{
  "dataset": "rendered scenes of coloured solids on a plain floor",
  "train_examples": 195000,
  "image_size": 64,
  "horizontal_flip": false,
  "translate": 0.06,
  "hidden_act": "relu",
  "kernel_size": 3,
  "targets": "nearness",
  "residual_init": "scaled_by_depth",
  "learning_rate": 0.0016,
  "adamw_lr_other_params": 0.002,
  "l1_shrink": 0.03,
  "max_steps": 17200,
  "lr_schedule": "cosine",
  "adamw_weight_decay_other_params": 0.01
}
Rows from block 4 of a small model that predicts nearness at each pixel, named by matrix and row number. Rows with one number belong to one channel. Each number is 128 + 24 x the weight over its row's rms, rounded and kept within 0 to 255. All counts start at 0. Numbers have three digits each. After the name is the row's rms in percent of the matrix's.
Before each channel's rows are labels from the 100 images, of 14976, where the channel reaches its highest value: "responds to" is what is common among them; "lies over" is the class under the peak. Only what is clearly more common there than usual is listed. The data: rendered scenes of coloured solids on a plain floor. In brackets: how many of the 100, against the usual share in percent.
# convs0: first 3x3 conv, stride 2 (model.blocks.4.convs.0.weight, 144x96x3x3, each kernel summed), inputs 0-95
# convs1: second 3x3 conv (model.blocks.4.convs.1.weight, 144x144x3x3, transposed, each kernel summed), outputs 0-71

responds to: cylinder (30 vs 12.3); twisted bar (29 vs 11.5); torus (28 vs 11.7)
lies over: twisted bar (26 vs 0.4)
convs0.22 056:138128125107022129130127128127115152121128128128128164128127123127128130115102077127108127097128128128133130128119125126165128156210128137193133127128121128128128128128133128167157129130128118116145128128129181128125120102123126128117133128075129128088020128127128139144134128125128131128
convs1.22 120:128128129128128255128131128128146132132130128128128126199128133112129129128134131128128128133141143132128127128128129128125170128128119118128128131128128138128128128128124128131128154128128125129127131108133126147128

responds to: torus (35 vs 11.7)
lies over: torus (28 vs 0.5)
convs0.44 073:129124130115059128127127129129126125103156128127128161128127127128128196119103113128127126249128118128129122128073129129123128114194128133106146125128118128128128128128128128142129128126128127128134129127128113128105117083127133128126125128135128128179071128061128053131129128129128128128
convs1.44 061:128128127128128255117126130127209133131149128128125127199128128130132130128153099128128128132124138161128128128128126130130128128128129121128128124127128135128128128127127130117128123128128126125123082119185153138128

responds to: tube (37 vs 12.1)
lies over: tube (28 vs 0.7)
convs0.125 041:139129133128131130119129128126129128130131128129129130130129255142128128125131135128155137126129127128125146128130134133126128133131128131124141128128131128128128137128128128129128129147009132129129130130150135128128148132137145128111131128152131128129132128127128171131126128133128127128
convs1.125 076:128128128128128128128128128128128128127128128128128128128128128128128128128128128128128128128128128127128234128128128128128128128128128128128128128128128127128128128128128128128128128128128129129064128128099128128128

responds to: torus (37 vs 11.7); twisted bar (36 vs 11.5)
lies over: twisted bar (33 vs 0.4); torus (30 vs 0.5)
convs0.53 086:127128128132050128126098124128129128117129128140128238128128129128128130124128116127122127254128128128129128128133120128133128127115128134150128128128119128128128128128116128187204128129128134126133128128128124128127122146128128128127129128116128128054079128104128108130127128141128128128
convs1.53 114:128128121128128179093125132137122130134193128128159119243128128128133124128130132128128128137167143126128125128128146119126128128128127129128128120142128127128128128128127129112128155128128127111123069125134127201128

responds to: pyramid (46 vs 11.4); cone (44 vs 12.2)
lies over: pyramid (38 vs 0.3); cone (27 vs 0.3)
convs0.32 066:128128149126134128127129127127180134128131128129128128128127128127128127129130113139127126138131128128134126128255120127132128047125128133158067127128138128124128128128120128131118128129128131128128128128127134128133125143134131128129199128128128128128127128112128143128112129144127127128
convs1.32 067:128128136128128130128110013119108131129138128128125152130128127065131146128099068128128128108127127060128126128128157102122128128128124128128128127135128135128128128133176128113128224128128121118128132131138109120128

responds to: tube (47 vs 12.1); largest object: tube (32 vs 5.7)
lies over: tube (38 vs 0.7)
convs0.83 087:132128130129129128133126128127078129135129128128128129128127124127128128129255128129127129114128129128124131128129130127105128154122128127128125128128125128128128127128126128164128128129128105127127128128128126128130154126128130128121137128121129128113127128131128113133127128131129127128
convs1.83 062:128128221128128131109099123148100124124117128128099180126128127145122127128136101128128128106137136127128127128128093139052127128128128109128128132145128136128128128128072128172128037128128129161088165171180126144128

responds to: cylinder (38 vs 12.3); twisted bar (30 vs 11.5)
lies over: cylinder (34 vs 0.5)
convs0.102 082:131128127118102128129128129128117126128130128128128134127128129128128176129133127128123129138128128128133153128104129128117128136110128137154135128128083128128128128128126128197128129129128114128114128128129131128125134126129126128127132129239129128000132128122128123119111128127128128128
convs1.102 111:128128156128128156126129135149133128123151128128129141173128129131000125128198163128128128103178166114128131128128000124129116128128122148128128146131128127128128128129133128128128127128128094127130156138151123139128

responds to: torus (35 vs 11.7)
lies over: torus (29 vs 0.5)
convs0.133 088:135128127104048128127128128128129128127165128128128126128128130127128129129089127128113128255128128128129126128119127128141128140163128123082151127128121128128128129128136128104126129127128131129127129128128137128128133126135131128127123130017128128127162128114128068129133128133128134128
convs1.133 123:128128135128128255129201150129125132129175128128132110131128091135145149128168121128128128135118118123128128128128134125126113128128138143128128127127128122128128115125171127134128130128128127114126140090139128039128

responds to: tube (39 vs 12.1); cylinder (35 vs 12.3)
lies over: cylinder (28 vs 0.5); tube (27 vs 0.7)
convs0.109 095:128128125127000128129128129127132130126093128128128127128129130128128128118127141128129128097128128128128172128129142130117128130126128136136135128128129128128128128128120128148130128128128124129128130128128146128130128137130128128127135129134128128096125128128128061129128128128128129128
convs1.109 079:128128128128128189128119128128253128133205128128140119186128129127152111128142132128128128129147166127128128128128128128126128128128177114128128128168128117128128128127129126122128130128128127129105123208127129128128

responds to: tube (74 vs 12.1); largest object: tube (49 vs 5.7)
lies over: tube (73 vs 0.7)
convs0.94 201:128128131206131128128128128128128129128120128127128126128128129128128128136129129127135128127128138128128121128255102127128128120126128131123138128128127128128128128128118128129128128128128127128132128128128130128126205127128127128129131127123128128131131128133128120128129128123128128128
convs1.94 290:128128106128128122094116114013123105120127128128129142124128130109227146128055120128128128124124129129128127128128159108104128128128129126128128131135128129128128128128126127126128121128128136130127128139124102123128

responds to: octahedron (75 vs 12.1); largest object: octahedron (28 vs 3.6)
lies over: octahedron (36 vs 0.5)
convs0.76 235:128128128125121128128128128126125130128106128128128126128128128128128127127128140127120128128128128128128129128124129129137128128127128122127127128128127128128128128128255128124127128128128128128128131126128126128128128128129128128128130147122128128127128128128128127130130128124128128128
convs1.76 187:128128147128128141130130129119130113135135128128116173131128123129021160128162148128128128125121152133128128128128106166116120128128131135128128122182128126128128128137105125130128128128128120132127120147126141123128